config = dict(
    train_examples=78125,
    n_mels=64,
    input='log_mel',
    loss='l1',
    upsampling='nearest_conv',
    muon_scale='original',
    nesterov=True,
    max_grad_norm=1.0,
    max_steps=6800,
    epochs=11.1,
    final_lr_fraction=0.01,
    warmup_steps=340,
    adamw_weight_decay_other_params=0.01,
)
Rows from block 11, named by matrix and row number. Each number is 128 + 24 x the weight over its row's rms, rounded and kept within 0 to 255. All counts start at 0. Numbers have three digits each. After the name is the row's rms in percent of the matrix's.
# proj: attention output (model.mid.1.attn.proj.weight, 256x256), inputs 0-85
proj.8 095:118098120159098153141142116130128135070075080162130148146172138143100156185159134133156118110143088133112105085135090120131101104092131152092181092167109168131172119130140147130116150176085109127108111125125112138121155093093092102099088166103134127108155143
proj.9 096:114167176133147127088131115142132124124130120143138115126111150106160131103171062123090105106131123113142095108157168111086093137156085095150082126102094149138142110097107139147131108094109112138162106117172080142170130127124131111115124110100172115148101136
proj.10 105:126147110163118117133141110113135125132093148089155126141143159125137150140083152118128175169136130116134153143106134133132173099117182108143123142083109136115143142168156136167110122146113102110125136098156117076136106136152156097097175114112160094149107153
proj.11 089:080102102121158155121152149107147104115110134115108123137129157147119171172133156116154139125120132146172104127117183169105150133150185111157122106138113126124133156130132073154099185149131099124118122102120150121119120110161101138088115129126149128155177173
proj.12 092:183210108097130109122126148132151152107144102094122094128147122133162147150124119157148067114126145109120121116111107131082133083195120122095142102118131113086165179135114196122164133123109130137125098141134144133142164112151132155127078127099122120117117116
proj.13 104:113086139125156138165163143175094138160147144140108103122155113114139128106133112133130133151154122134100110183122075132144127140106093114112090161068167109117122095114126111119100111129136105151127143132111135079100127147093110171161158103110116080105141146
proj.14 108:114129147169127109140121171089116091140134091136169146189159136097109069147082152154160123145121124135138090131156121138128103168146127119118115170098171137137136125128161185119137107164119126101154133147137133115137130121111123144139168110121152086130149128
proj.15 114:155134151136136132136098131097128122149127114107164132128165147158107106130096169162117099192164096110128148139100153115126156096154152145098150141149123118131048116058119102092124114115123114151125108121099109140107092112120140162134112124150100130117086077
proj.16 111:122156132145117137113125137145121138191159116128143102113131107090135124135118126110130165111156143130074151149101089125159100154111141148147185103126116106118141103140088094117127085125149131144119123149115143163113131125150138153128139127139129114130115176
proj.17 106:111130156128093175165134095143148139111100125149162144158085183118116073144134145113115094116130140113128164157128122108106094108104136125135088109083153128087098150093130091126126156139086137136076112118138170085139113134150128117103170181092183148137109135
proj.18 099:147145145087120147156154105153107097127148120135151110118114120137178123149162130116154161132147135109142143106142112131131161156127091137125136121099150141136092126098143084112148163137141087142086151110135121119085123152134072189075087143105166109102127165
proj.19 105:129149121116111136120091096126102077134152116131138096139147095103108075134111179119163141150139131109109119136092106121075091160164126136153165112155086090096152145181125114109112142115157103104122153114100135098135105098125116135114122103146124090144130173
proj.20 097:151105112139179173146072137179125114117145106141087135106112106163111098074086135138132132059111141147134121132117127158117148123127118175097131163117095128136171153134121146121176156126135103114167113180140103139105134136133174104126128127130117153135124119
proj.21 092:135137189106129156108136168048081119160110133162106101139110146123124123140126109117136073151124154162117133108076135116124182137164157145160144150113120125151093114137108110119121168160155104136113139136125091089125109159099151135132113129118144141091106159
proj.22 095:141095118089133139158103096134105132141145139077118147146172111140104080156147142118117127132128095153086125151123099094139059123132115146153148129176125100157167114156117122127143159144133113143133118126123097163129093083148164100066156137127134155118144120
proj.23 092:166087156116066145119135124138137115144135140107103159156102125138126119108138140136113149131119079164149101115164195113138084155123108171125116101148082147171105142136090130131141141090092130114153096138114128134168183150149154108169121097088115121135095121
proj.24 099:110140135091146113107160176074142121154158113125165134112161131126127126146154109126176118119143157128110108074125134155112162115151089080126120110109129137150115081144123147116142116083118164143126171084133115154141132130165133144117139196133144149192131114
proj.25 089:149150147174153142195115134102167125136152115135096119094107144133099094085133109135106153142146106133105123135129117132136088108125131139130182138137160111090126192123140122089105163116143157134079115186170164121142124121127086083107115117157164090119158151
proj.26 097:125137156123140138088154143159123138080170096166158153091163148124116131146100126112147072110115126114159107114102127142141142145126128111150132114129138099105097185151113135106096128137150139122135113158116092132117141112129120143154164115101151117095141129
proj.27 101:086133107149133151142075138119135101073162135127138103139092132150143145168137098127140136110136140144137153145095092143201154148105133094111140106116135164099120118110117139102102098160101101125108152124146101172132089160124080128105129140097129186065095112
proj.28 099:107091153154136152142126091123127172115161105099149129112102176182155122086155144136115099098132150112107174103198158148118127177137107143131102175186083151150140130103146110108149121165123117127086108162085125117137122110142152152134113146107132111102135141
proj.29 100:162122116198144091165096123121132144129094080120162120131139158109128120172100138050135126139105138129100134175107144175183122100125094138166129142065109119133139123087172120109117089121150112129148115129139044155131156124102140174194108103118118107144095124
proj.30 094:135105172067125123144102126138128143134105176140121165156130155138097134111145107195112090130132074131095159122147107094124103113099130146106155137120121140115099157114152140119165120119083132110158110102072114115149131106160144158095114161131101138166106091
proj.31 101:131115186134124195089114123096113115106134116217171149159116154186116152136163120134087152165084109126144156128088157143110119129119150155133141122132100154154158158139156135179132136174133091128132152149104106153115134116094136116113147136080124148116131099
proj.32 091:121125122139127101132120144121120134153167167149183117156137145164123097176163076145139117104119208113139146148092143102109111114147149104140126105102161124163130133166147121106112139152161123133117137132127132119176112128149118076138135160128133131077155117
proj.33 098:111149146060124136128132161100114134134098120076099080098171164146123155171126122143132124094151133110132098084145114144119100119132115146089103140137129177129123131132117121142179126128148101162152137148136110109149112156165074142103118175126132113132133152
proj.34 098:161139140141121111151126135104095125111112185101120129138102104098141102132134121114116122139107152140123074150148156159143096159108096134159128117073065116143093135145127133130170096144099127132122107119121099124083178111107104166131116184138116079126130132
proj.35 094:139161096122134145132068124104100075160110119121084132109113116103147162115136146150164095148160131145144153124142101097132090149117105131094176092122070160128146163099147150142097124135102118166121149129134116111109136119148112143141125132128102128067113100
proj.36 104:118104179163147139097117109169118128066146144130121126176169149156160114113108119101097104131092142120127149131165125107107120146151128131117127133101108105116094164140132148095140161117118130129159188057144138153147108136156068112106161138146144148152130150
proj.37 117:129129135117123121111139147131121098173121111101184164100143134105136129125137149108140073179100158127102144117126136159150148114075159095130104118111142146141134109144135133143096117124131123056164125089165140092141093111133131118124113135121165110139158119
proj.38 096:146141132134112178102117135123131134121112159135167103165155155128113150126118099160124117086112107107146146121124151114110143175152112126143164162137130127122121157137138155134094109103124088142092122126126078120151154069145145097116108136119147154144119086
proj.39 095:116091114070142122118146136103132140105172137164135104126143136163148161153141130083140121119112126115176156123155152145146099092129142132134121131151157135102171164119128096156200123143135096156140133141122133157148124121126125096109089152146121118147128126
proj.40 094:142107102115118185139162123148107111123132135113114098132128100168156144140110135116153153140132125120142141152108168114126129160122137107126167147109133126118115101141152138108075129154075138145102142076144158104178154089123146136117161124123115131115139168
proj.41 098:094102123118118116150116109128182155118161094127100107121120156103124171084070145094128141093132137144116135096152127177092144115132122158095131110180120147147162169142138159119143123129161134097173133135171129046146139140149112128138128141128171090151115111
proj.42 104:175152126130105160135112145129158206147126112141109119118142106139134093177120116140117103106116134114089162142178152082114138125125140127123130103165112141140183143112114128177127165149131096129127108142160147120135122114104133138091121109159154129138143127
proj.43 097:113162117124151105150120130104128089102130091140122152106126110103107128117112128118175124086091122108110123109110095134171142093102145113130147128160147105134135179146141109161128175142144153135126124098143128111170161115088131120125088150100153098132104119
proj.44 111:122126160124153114133142149116172194132136136143173131152105087103112106110103086125132075096116128136111076118129126129145112135108107126176146103117166122090146107113100156127156149121127132132161163086128107132124140072145131107128133145125142129132102079
proj.45 104:101096139061184119131176120146154121165109098095090098137176123173109123133138140130122117110096109161116155133112145121147157127120098120144129128141079091093142115143137128102109130137125141119120100151123129131146147136126120155107119147102112130099145150
proj.46 082:134165122144117108140166126117106152142110120114115179143162142123154139111126159074130120144150153153141120135079144148156165118091153095133125128142089134162111126150128123151144162144187127126147111105140117126091116129122158124165122130114137125135124104
proj.47 101:117099136105099160098136154129149146110127100178138133152154132144096128108128117131136115115139137147113156112101152138123119147096172144151134145121077091085134118145167157118108161167133134109102066105157130109150170125097104111124149095107088138071157073
proj.48 086:122083121093108116130165146169137099086138097141137130140130094146108102155134109123147130092108114109140127135155115083124136127110107125109086105153152157154124133118099122150153101117160154105112152109111094121155111110120149138134110125139105097100141120
proj.49 105:116148131074135153157128193114118148166102136076097123108145107123137134139159155105147155104130091134150114157098130128130117169120126164101127144090092118147166147116186135154167142162138145144170080147121105117143145122146117215158129153144114165110114127
proj.50 099:165165128137118136137126145106127156115160115139100119107114097127140139137159111144108140122165089140106117134142105127137149107109106124159151108180137115108125150134110093131140147102146097113092156129113109140135123102184090151118121138074132142134158139
proj.51 110:149068102146074148153120157141158135121117142141131154146128118109168123103122139169109114145145115118115099119132124078099071099119104159140135132129123139173140138127139134128125171124076143132076117110083136171097180111129125118141125117086151096147097093
proj.52 119:149115130119109094164121106163173109146132107145128155150079103103147134133164181119169107182123102105156135117154137161117141093094105125123116144120163141157133157073155147151079125140104134094129133109167103116079146117137081157118081156150126104125129129
proj.53 107:120152145146123103101108133158159138148098108135121115074122108112160132132158121113125120138138103157094149098162169154085148146136090147124167152183124115184148113140105122109143136114139154128122134168135132097059095087123095194121132097144134107105164104
proj.54 092:146113122105106057146089141113151111119104173123136120133115129189136109164160163139125142086104137111119122140157119126175132113139110165125155120077110101108176167116153138144113121145136146130142148167172122144159142124124140107128068138162125102102151097
proj.55 081:172125110143116130124157157148101107098120133154107172129139121139110115114134117128117154128106125149147130135160154143161116123174117126198133099120157117118101151154107201145156170088146158172157117153122158092092122161125105147120117134153112129082154147
proj.56 085:157109145148135148150094138182104063128093114134167141136168154124135110116151148122111122129125114191120124115124123114130155107133173100151101140097070109149143155164093128170132149111133140137109090107144159138123079106134147093131134117084121111071179114
proj.57 098:131155130169164122150111131124105166138112104152125171112110130112119135078075080118142117137128107103111128161154130133097157172149104161083113152144089088099140126078157131127138110112130118150107142121145126139173110156157159137148162136177129146152098139
proj.58 100:075138109098176081126151150130145117169073127155127151112144099131151108118104086125138100131130153120116102090143147133095092135149094154136134182167121148095162104120130104141121112178163107108104118140122112122153155163135101116127139078160176136158131138
proj.59 104:125150106127142138171064122095121148142129135117154082100125118105113108156139144099148138125073138094145136136116140160109125105103159138153106085073128119117150145139129086166149091155102103117125108120127130109116114136119124129125123102110150083147117102
proj.60 093:121119107150110126082167151134138106116115116158113165156143113140130115116139154125148121136125123114138171117117131163160149147107144108101162134139128157155105168094166140111153151131113112139099176133100146138123150127148108163109142166134167097144172119
proj.61 087:147143145143079113111114162122124122132113148131114113172147116137133133104124096128099119168107130127122125142158109127114116129097136149106133114125178141102155139162114164102132159154110161156115119127098104125089116102110146191141094144126064133060143164
proj.62 110:092145152112149124100144084117164127120122086091140153084154137143105147107112151128133164161126126138101151143103114159137179076123168121170117122115096111107154129109125136161146118134133146166142096134094137108160101063116116140121131134117166147095134125
proj.63 109:158129113131150163135097150105106125086134128140094058137138113114105178075136115182131092107140136122093141137143144141130129076147107078149176123147114059085113132098138096121163129130115150170124126110115149165112164124141156164135118120156139186146132124
proj.64 095:129144171130126149125109114133128064091119113133133131110160131168105127128112129133143112124116106153135133115095133125134112118082105142151162150124106114138105146095146118113119129174140091083102128114140142092149156108126110147094112148172077115161161109
proj.65 095:111132150129117148110112104119119136145154148138175122073090116124107144130161181119152078100133096125123136124052132145125143095110169113096141084122114137136118120111129118106104083107103147125112143114111153162102133135107107138107110131129103079175107128
proj.66 089:123089098112139151154138119100074171090097147088091134142087089133169158143149131132115125156132159133154112124149145153111166147136156129098156129108117110139169133122108155140136103094136114100103128125123082104103122151154175094139140117107112120116122179
proj.67 118:137183117112155108096105133144134108162156164140137094098158150140121152145158078148113145133099140119154086128193151136114154057136092117120120092123121106086139127103101166099122089129105170147154120114140152082121132113118108084127098176143147141182125117
proj.68 091:093089103158155126111142106089159119113148158108126127134126115147110122102117120107117130143118164174157112133069172145095161102136133126149148111106169169154163121102073107118155107130088093150125117150157151140151136180095096161122143119134132095098113120
proj.69 095:166086126116090121128105115158145115087117146143116145147143132117120114103147121112095144164141136094144156119102181162102110119119133108077141126106122155153143094112140121123133143124116132153073146114146096133151125114088101087116135176133102106151129132
proj.70 097:137079166146110127149128105132140168117088113135147124179128141160142174144139166130135127097128143142105122115172119138113111178152154156118157119154146150085145138116071119140144064126143145149090154134114150130149115156096079133118120156128116106130118084
proj.71 106:133160116080115129134123110108091085119134131098130148139084116140116129114109127159157149183168122139143142139119104154160185155151098110090180118134159102140127124144125137158114127127087138107109097097169115113117110158132182113143097199141123168120158154
proj.72 103:140106165148185116199113110091139116124125111110145124154134125089142084117072114145152129126157112139107156161153110155103153107107112107115117099123139128102145140175141137143141119124152131108143162123158136108114086131157138112146157126124117107139119120
proj.73 090:127129124110186158158097144138131111122143082113157149108145118181184139100080097116107128131164149129099154152148145163167152097137121116122140145144093098118139124143116136108120145145164133135119107109171118160158116120074154082089184126088117103139134161
proj.74 088:115110181132079111125124139116174100097119069154125154104114106167078136150087137120073102131119094085142181165113132130112126142132133165095135142109139116151146141130147130133171165164126109149161133149138100083146107091141072137129097129112138074124134164
proj.75 099:139118148126142114103120124131171114097159154164125117172161140156112107130134098135148114104105117159127112155123138121130107129114092170121159138135141131132095087121172055087128093135108087148157149107123080176138143139126143108096162079180172151165159091
proj.76 095:133165136107104143125083181130133125095134118141135097112153126133161154147118127145175115157109120124157137117133134173125125097193119091115112132156159097111103126099081140176158122118112138130146128100139113157106111129095066172158109136083140090143150104
proj.77 101:160150139110132118115141128093111120098136124130104143136129164143164101160140150097154113138101164158155173083074110113156165115145119126132097137099151147130123086117132093127104133158134112126137125155079096128158141116144153115131129094134147102165131145
proj.78 096:138120118138106113133174112149169153169107154072093147132135165112146143106128122157131116154142104142105100101096155138167147096119094083149130108099123135091142151123150160188138169124133136159134171143125145127094100115123122129101128167109143098163133092
proj.79 097:115135127115140144085101140146164119100129114151106129172074163122135141125104114122096109132171141143101148138135087126086103123084113131104143143188114113108130144147139185135156121131135107148131145111108131100175169125138119131108088149113125127092141107
proj.80 111:136130160168165152096097172108167111107104121146142138173087101104136113144150133138098129132093103115130098156099104135111138131145128110044127072096099153121140179164146114159112118121135130112118111150132117149124170135096135145143156096081155108118069142
proj.81 083:135167137115158112151171111104116105159133139112154138105093171133126121106189176143169097112139128164172144126135174118093166104138115097156116138132089135139148131120147097164138059172145144164123182142117177092106112106138125136149108134123124123155117123
proj.82 106:111124120122141137106120108111115153121173140098108151141130111173099125161147146145112106114088153128087114096095132145151112162126105118142124108117132171130114128098140102144087112141124095112148119151135083112160164165172128105129109128112177137079129154
proj.83 109:092115153140128138137119159138147103047122170142134115148121143155141080133129095155125121147082119105141140091153137084095108145192112125105062120147182115104155139160124130150182118146151112107132122120141099144090153118111153096149153096115104080147086124
proj.84 090:151136143101158136121114111131086120143161091125105132078110079128121168132195124134129105109086132121180100140120153138137172174165088120123117115115138170083166119138172103108128113070139155163122151131142118107144116079162143147140141133155134164134101160
proj.85 122:137137122153110118143112133118129144162086136130138143111133152121112121095138166140140152110127158106108115154165172137127115157157149136154132158151131091133131125171136127144179161180133094152138187122144103110124106114118085130105097150135143095130113077
proj.86 096:156106142098123163154109133136152108139109108106121126138165146141159082092122112177122137117122144169071114140159143150102108133138168135130124148111087165161117125160100117138179125129108094096117117112147106135146151123125097137140121101111138116116123125
proj.87 088:144099149130073172119081189136104158163110174154125127144185122170117109119112130092113138114157138097165138146099119142151094137145109143088129144109113122149129114132166089130123151135143151135144125139104100123146116120145176155112109104159123128174157119
proj.88 089:079094115122112121096108112140149124121129083144133121155143129147116103134177149158089101128129165141097126204115133151123099117121132117086149091142141163120124061156134084132155113126126105149114170137073158085165137145124093115151090125132092128087133129
proj.89 100:119165107133134127080132128115122147108178141113101140121154093133052127101156115103125105145190135126128093130105126137145134126134123114137135136143132138161122136071129146105112157163114110176112146104103146157105160100131168136116107098124088111145090157
proj.90 102:174162130152083123135086157079118151173133192170122160130151135120152144136151106082159110195127111112141144130115141091125140102126114134120099125157130117096146132138139153115150091125080114139116145153150130172103159122141143152133158120100114178098128122
proj.91 109:136166153115118139132137146106071129170118200125067147124154068122145126132121113152119108132174117139128139162146076102096137103141112152101111111155111134092191126140141151135176147142154117140142104093161149158121114132109171164160072107091063128133074110
proj.92 103:116112191131134099144131114147131146144139072127114162148084128135123150107094134160125092140130106103095141121160150109109135109129119134118180116143175130107148133124163128130165069125098123174119124066164138150182181113110157149122098117126123082095128144
proj.93 098:156143081140130147124113115145138112106135131173113146158115161101117128119120110114157096089114102093111143164150133133137111113151157122119105143093148128111175130129141100158140095166136099115148159156159070178109136108120110039133152101144072136137116102
proj.94 107:109129171146115110098166102131132134084090107093161154119177098138151162119164116131103117158119137140113109101129135097131065116126113106147162092128094112179118112167127163154122135148134098133090110155140123137129111121154102141121137094130091124094141103
proj.95 097:147190124142117115150139114096101109157121163163139131101160138148038135106092112078118082149170104147098147108139107103160134142149154140145093148146134160073098107145099143132157128133128148121123126088160116130124151131131096107115085140138086123138149093
proj.96 105:120116116089144103139123178129160093126126124146138067170095131138151127135080136067137160122134100103110165125158118095120088171098155126128086143189125179100191143142113150111175145104106100125119106127097127105155114118140154127146130153085103049102172162
proj.97 095:131118150070110125103133161137106130131121158154096086137130145159082131129106066169115134147153117123127165117114137179115124152132148144125112116102117119084122156113123113181124143104111118140089083090136098099169145153120129113174078089129090123121110107
proj.98 095:122174126117172107168099163135098112142147108115106124099102095133152140193156116179144129089084131145151134136127123153135149135151104152145109119059143169121125079125121143174151113159119103117160138106120092134137131117154153132105110137120149145120101138
proj.99 105:167169140093111120129123164151149176130089139143156150095113116114143143127162109137112079095103131125128088103117146135134144121140112153142152089098122115143154096146158110108116182154121122153087097064120126152192106107139132134118160142116172134131118113
proj.100 107:138159121135110138088130149139123129141140097097130147119165130135120145163130189115136176100096138104147153152189138124131152125148149107106096131138158133078166162096098147168121118133152171137073144085173123141116149110098108104144098183120132115164096145
proj.101 107:125100104132142117159178148149151140137098138146110102116117092112120133105122135112175129089142121155144143167148116091137101112171137107155136161108107162127161156152129120120126120144140134173130084070128127100163187136149152106147100178119120154106146155
proj.102 095:109125128153129134096150137170161083139128161113120174162148169125103170184139144090122071179125102132136121105085111132124137151127113082148107140124146087135059101133193128122110122152118142132148098152127133081115078090141150143162149120130146149117138121
proj.103 095:150109103157189109152155113114123091138103103173145150119109099168106118144146163122155128147090108142149153113130117095088125105134091191173147135100166117109118146126127108153078151071088125113158115145122123142097141139142120171126150191079124112102114109
proj.104 090:103098145124117109082107138135140113180162082177109155099129164118143100122070106113126144157124142133123155139149106100136097130106130174155122136174115158161140141122140163139128106165149141115084169131095132108121095122110140097089146092085120108094186100
proj.105 103:140171100140099130112117113097163107070139158121084107133159143124134132173129094116133080141102121102147121092199114095092106127112121150148089113146134094176108136133134123117129110118133179127146115137140115089109155105172147079105138140150170165133151142
proj.106 114:143146153129130127101138176143100138104101157132108149129147137100134165116103118111130108136106132132151145184149159125114142115154134148162142091102136120178077104129095106127128075114101135168071113132105117109113174096123114112105142079128136125133105108
proj.107 109:137135149132126096142110165125115136177112140108133125134118088111127175129099136131142116163090152138128074159080098143113148189140124131129129120098097117189167126150159131150121169152163093069129129115169109131144078154116112153134115108075096113131100127
proj.108 106:141148141113133172120146163158147165140113098159167095115105146137117151183108102126082130137146126117087088112141140143166134106111146097152120165165167099169140145137115106140131126113138158074105152143112125141173153136117104113102121137101171098143135138
proj.109 109:102073088102120124121121135106104152129109155109142165173136185141152110112157145106141138128116088122083137131120114093099110103126164106136144161151042112088155177149175136125113121189135108136098130145185109187173106113137134118089139115097124122131098160
proj.110 090:123172110124139124133097086110110128089095128092104144126132120073138128107152151121122123146158164151137120133153113139139106124124135149097100137125132136127153150151136139156130098145110164121140151093135146124071121130108091188155098124142099139109140145
proj.111 096:157159104135101135109089140121097161174163176165130133118134167113118128191145132143100123158112114110099123116142108117135147154146112155139111107097152110140109150135092104152158094184111146132139125142123113092136148110109117147123125118166136127096166110
proj.112 101:132158160154077156142111137132151088146131108179073089155100069112107107089159122172142109107153101080137123110169083127100090135160132173142147118142129133151177123100122152126147134116156130138143142095131106148104117102135100084120134156109114125145132126
proj.113 097:109114154142152128114142137133135128128120095109151127150162119133140110129145136109131091120150109087101122127092111133154131104143136168140108161120133123134155127141174149135084086154164113063114129084136112147138131098131129107129131164087122118103144128
proj.114 098:114168114169173120160113142081106102146145125152109194088115114122140126172143066125145162145136088147121162124104103142112128128161117136114182137143150168088097103132130105108169101111164150159106109104168123162135093108124125126126117125144093092136130111
proj.115 102:143127160139130131137135102161114129102133110038122109111189107131141131125108171106109121098143138137153117114148124108122141153100084128107177104158149128126153155153123120106133130106134126141117106140154094139157115166118087136083138125210063153123109139
proj.116 109:178149152145080102092144140089149165147169124132170122166115144145097150133086109156135122118109128150124111097140113136137170093099103105145155116120085160116128115116099146136138102179121148115141124131129129128156138117123094122104141106169149097132145139
proj.117 092:173154087124105129129128121081123100133127111145129122083104130122140144129151094088145111117100091108106128102142105102119142137133095136094090142165109114071112158085131159169120100137142176129110150114119127169083122141141129148127137127099130128138118136
proj.118 110:148110159106111091145152135094101140165111101076090127135141113112117136148112160197132139123142136166122103073107153116060160134097129126161155139118074117141143128135131110136102108145134106107173141173127133115133110146127142108174147137077117132105154152
proj.119 090:118123096140151136146122062113131067140163135129115114123102120134175137108158166153177152143133137143109114090117125133114107138150134129115123137151138137142143116123144099148153121158161090146126115111110086130113146106105146092078128124118105126142127094
proj.120 092:128111188143140099092135135137138174090131120129187150156140164098159084143093143135105178142146147137138139134135133121103137159134127139121132082108122124092135154145099132102165097118130115144133104111163104107176148086134128112091133094125150132167119116
proj.121 097:142111121118076127131123164143151143132124123122139117129130088157107155154152187113170222185107125150137125163114089112183102149116117126122129066113090137116147067176095149120124142131168099097148143138160136102103155142103135132151095111153166140070107103
proj.122 090:149079127128162141150090094127114147133155115138113133128159153132155142079123152142140181113108112176137123116102158112141127077131097147156162148146101100123117152181115116103149134118101128120144158157134138105141122101124148105116165143152164146092175115
proj.123 097:110097118127107165117142150107153123119122127099166111158138153154140105099079141161094113108139155098117093137114140138093111125149122122154160094130132153151112107129144141078099155129132105133162076173128140153181123139090146150120098113127158136108157154
proj.124 098:109121112117114107106140087119116160176096161144121132128117100170143127078149120164117137128149132114130139093120165123109179157154111148107124107104135161096144160113156162105129103125123182127116143153109149074134125139139121124151156125121113132154119117
proj.125 093:145122147143169112139159147116146106133130123123176093108139115087139171091110099127145132095168114166093086165130141123128128170135154130137119129132141126148151106166122133120131104144121145116089137126136155107145085090118119117103145115128095122104115134
proj.126 102:116129158134168126126120141099123119171165123121168099175141127141151146114091170109143164125154128171111152107118122140142155124175148067157155124113100155123107099153142135100098145124132124120097158118172110101136092126142112158125155120119111152063145173
proj.127 101:129111178104094118144081156181101117096060177116101101132165116131143106083154094112159122108119127144147135155158116171148108115129107126169123157100096106120095125130148086097122131113169101146117115131185130158104110087141137142144167132133066150139108160
proj.128 094:152115145142092162102126167080132154168124124133145125131122128140094132137114099107124117140092180138152147127118147135072125159168115106158140125140134141147144201163140162143144132134128166152107126105142143158154137109154114140074123117136135154148138070
proj.129 097:144176114103165091170114100112087117124086163129068115085148124114150143162154124103144139132127108116136113118173113164134106146143075107082079158182108135147127131110131139127101116115149131107108126138109114109149113097202129167116126136141138179140115162
proj.130 112:073137150149113096123116119210112122142117111166121133173132119130122133139115134129127147177140122128141114139129115113101082145105124138092131116110136146110144147117147147076143066118097107133107106067077189108156133095118158127125164129092104132120143119
proj.131 101:145128138156109081119119116129140137093140136139105112133119166151124140140108092136094103133097098130178165086102110137109147137158129145150112124154163126121100089123148137119103137136145156112105107123143154117138169111094145171114118080138144059072119125
proj.132 112:137108144125105126124087103112156160070099129078134109150109161109117124141123102130115132133125132130162152131133149150182153122140101140113143138091066149078154149164155123116131115159150161166100076104157143149159096136076146140125073114131122112119149180
proj.133 110:135117142114092158121108103103102164128112183083148158149118111172114093108126124173122129123132096127092129140133150155150094139134131127122105148145133137197108138126112116154142112078135160112133146096151078103159079094163145111150125149134091138163117110
proj.134 108:128180118149146107156134154165115102125118111115151124109126147092135118158124130105133134147085118108094094130122121099090154124134086122121097127153154152140105084089116181132114123110181156101160123140108156129131158087142179139139151160103113113146149135
proj.135 100:132118169137157128122150131137142092158076098196125188148179136140114160124101082165143141108138120120092102150105104111098134132124118167155136116140091134130099103127150097097115125152160143145121100122098093096140103136132106100118128146151127123136112079
proj.136 093:176123094117105102151134111133122062107077139151104139096139162087183131127143107127134155109140125131170137114122118078100147094132067185121114126127093103134169127125123136147098149180098156120067115130143122144083093134161142109125127106154134111162129151
proj.137 118:111136111132132126121098134147120123111099153111168122092101176140150168084112130165093123160087152111110092110154121119132126160160122149179108111142103162115140090076126127105083115099088038141093143131119145117087146120117085103116145166151070130154099135
proj.138 100:143134114134126142119144138111120150086097156147134117162108145112132134142164107135162135166121082104115102109115138161125147128120129162122087098152115139120134113135086134157168101114126138140092123104089143151123141112123085145125110100099171125127110116
proj.139 101:138122123149117185112081170130144147149105162184154144147127088125092126085106153130163135131152105100113107156093136128116123153161127172109128114092116162115136104158165146128107076108118104160138197122129109142103110101091133111146138153141093095119118156
proj.140 108:118133141115134114102112115127157125106119083148126116113128128124134148128134095102085142148155169161161133146161161139072097175112120169171194110132155068175122142106153130145160130131087117115151100163089125119158137132146138139138100108125151156109123102
proj.141 097:104121096179111147113117143131114113109185145104139122125078153138125129153125102142136108144142113101108124089133108122122099154125078144124144121139137121132095151141134131117136120102159110164139168158143082124107097144126134158125082124117144110129087176
proj.142 098:153103158150117156107174164126121127113177133162110111165123144094108115136130109075109133127136108160118140155167139148111153151140101182165142159130105166093115161177108202106138091124115147135107163144130117174109127085117165104169132136124088086152096161
proj.143 105:133140136159138123114146139116122121172122131118170107074129120071190153152068130126115084139148134138157130108108160164091143120152136129143165135102122122129124120162128134124099097148110150135153128079125115146123098119132118199159128131092148104157120125
proj.144 110:115159148104140130139131090112123120111089171105181135110104145113180137180102088134136151099116134144108076100086139167160147093110119096153133139139127142091160127137108117127115122135153145122132156102120119120164158114114138158101112137139148106177106120
proj.145 103:116119164130121106152128140133161148116162115127145079136145118132162154183181131131112142106127118111112113108124134141084140098151115131121137119118111151178123106159127107108069106066138107149125148186111148137151084138127135121118128119117128167111154152
proj.146 113:119158122120128140104115105123152137072144095086126110099144171127149141106168152119184118150121181172137122148123148132139132129129168127115120108132107161074107110099154122108118094111156130110153137145130159095119182101134116141147135096149122083122112164
proj.147 096:112155114123106081147134117189165163130161130119137194118072164101108150112137139122180125128115177154120124147121133120154189101143120096144159126137114097121143081130093139145148088090167136134146101119160095113121134113157111145141140155146111128142108116
proj.148 111:130123129158132163112160152161129149117120160130180130144150108099170133128121141125126104095101147105088115119165101119082086084141106137094159114126125109143145157105109127126116168134143146133109090133138115161158158088136158140137106143117097114132163166
proj.149 112:141121125153151145112093104165136143118148100071098124153138133172134134117128153120146129183149116125108126106127141085130120070134155120125099129168107100152109127147142111138108112126099110140100155155121118113084149167082088115170169120110091073148078166
proj.150 104:126194098089130123059107134104113104099205108116134060098074175140130169107116129133142123125110142061131154174130140144165158157179128148126126174111136097131131125091113108145118169100163124119151123119143120129117116117144113161152102131138112184141154158
proj.151 100:149137131151124105144141083149131123120124121087127084095114105126136200115111108157124139112145121160135127117156102140138115141081122130113185125119108142132107135127127172133140109104096136153118104113117095129158161123076079144129101139167133106138117124
proj.152 101:176109159112093161136114126139111149177177159100166115144128114137112121157113142134168157146116130142093091122100098152100123192137145129136132102156091133082182110127173083110146107189134134108071138149164122128120145146097102154126112136147142107100141111
proj.153 102:110130074127174163138139147151142168155095091069161162132119195121138126130149138131123122153097125140141075102104144128107134143120147119185089162147162160091137156150129080151131078154122157139125135146145133149126118129114130153146112124121120130169159125
proj.154 097:094138144133118107095140132102120088124130125083152132117131102146130106128117144101097125127111108167120145186134079132111137124148151132189132102149147147103123116166105127114149121110123137099158129120119107082112156122116111147086139108132123101148115137
proj.155 101:126108052129121160141164163089087152117109141119122124130114138135117121129093184142129149123142112139082093178140114172173121103117173127143155108127072120098120116174097135146150185108163151122135126122113166128123166144158106088109134179132154139113136129
proj.156 107:172149114092123115133161144135146125140139099105159143104108129144131126096086135117127127156092083142127136160113145166135147132121156126113073174146120111093108140106117130149130168171115123152180089089120099094149109133173133101145071135146141139172121167
proj.157 101:120139176114120084137159094081118135103160147153166132101117115136126078120137122158101140189157124118121124112139120179149142125127115131171135122154161160145107133153113115094120112120135114129124141153117125086137115185072119099039121116088144102120125100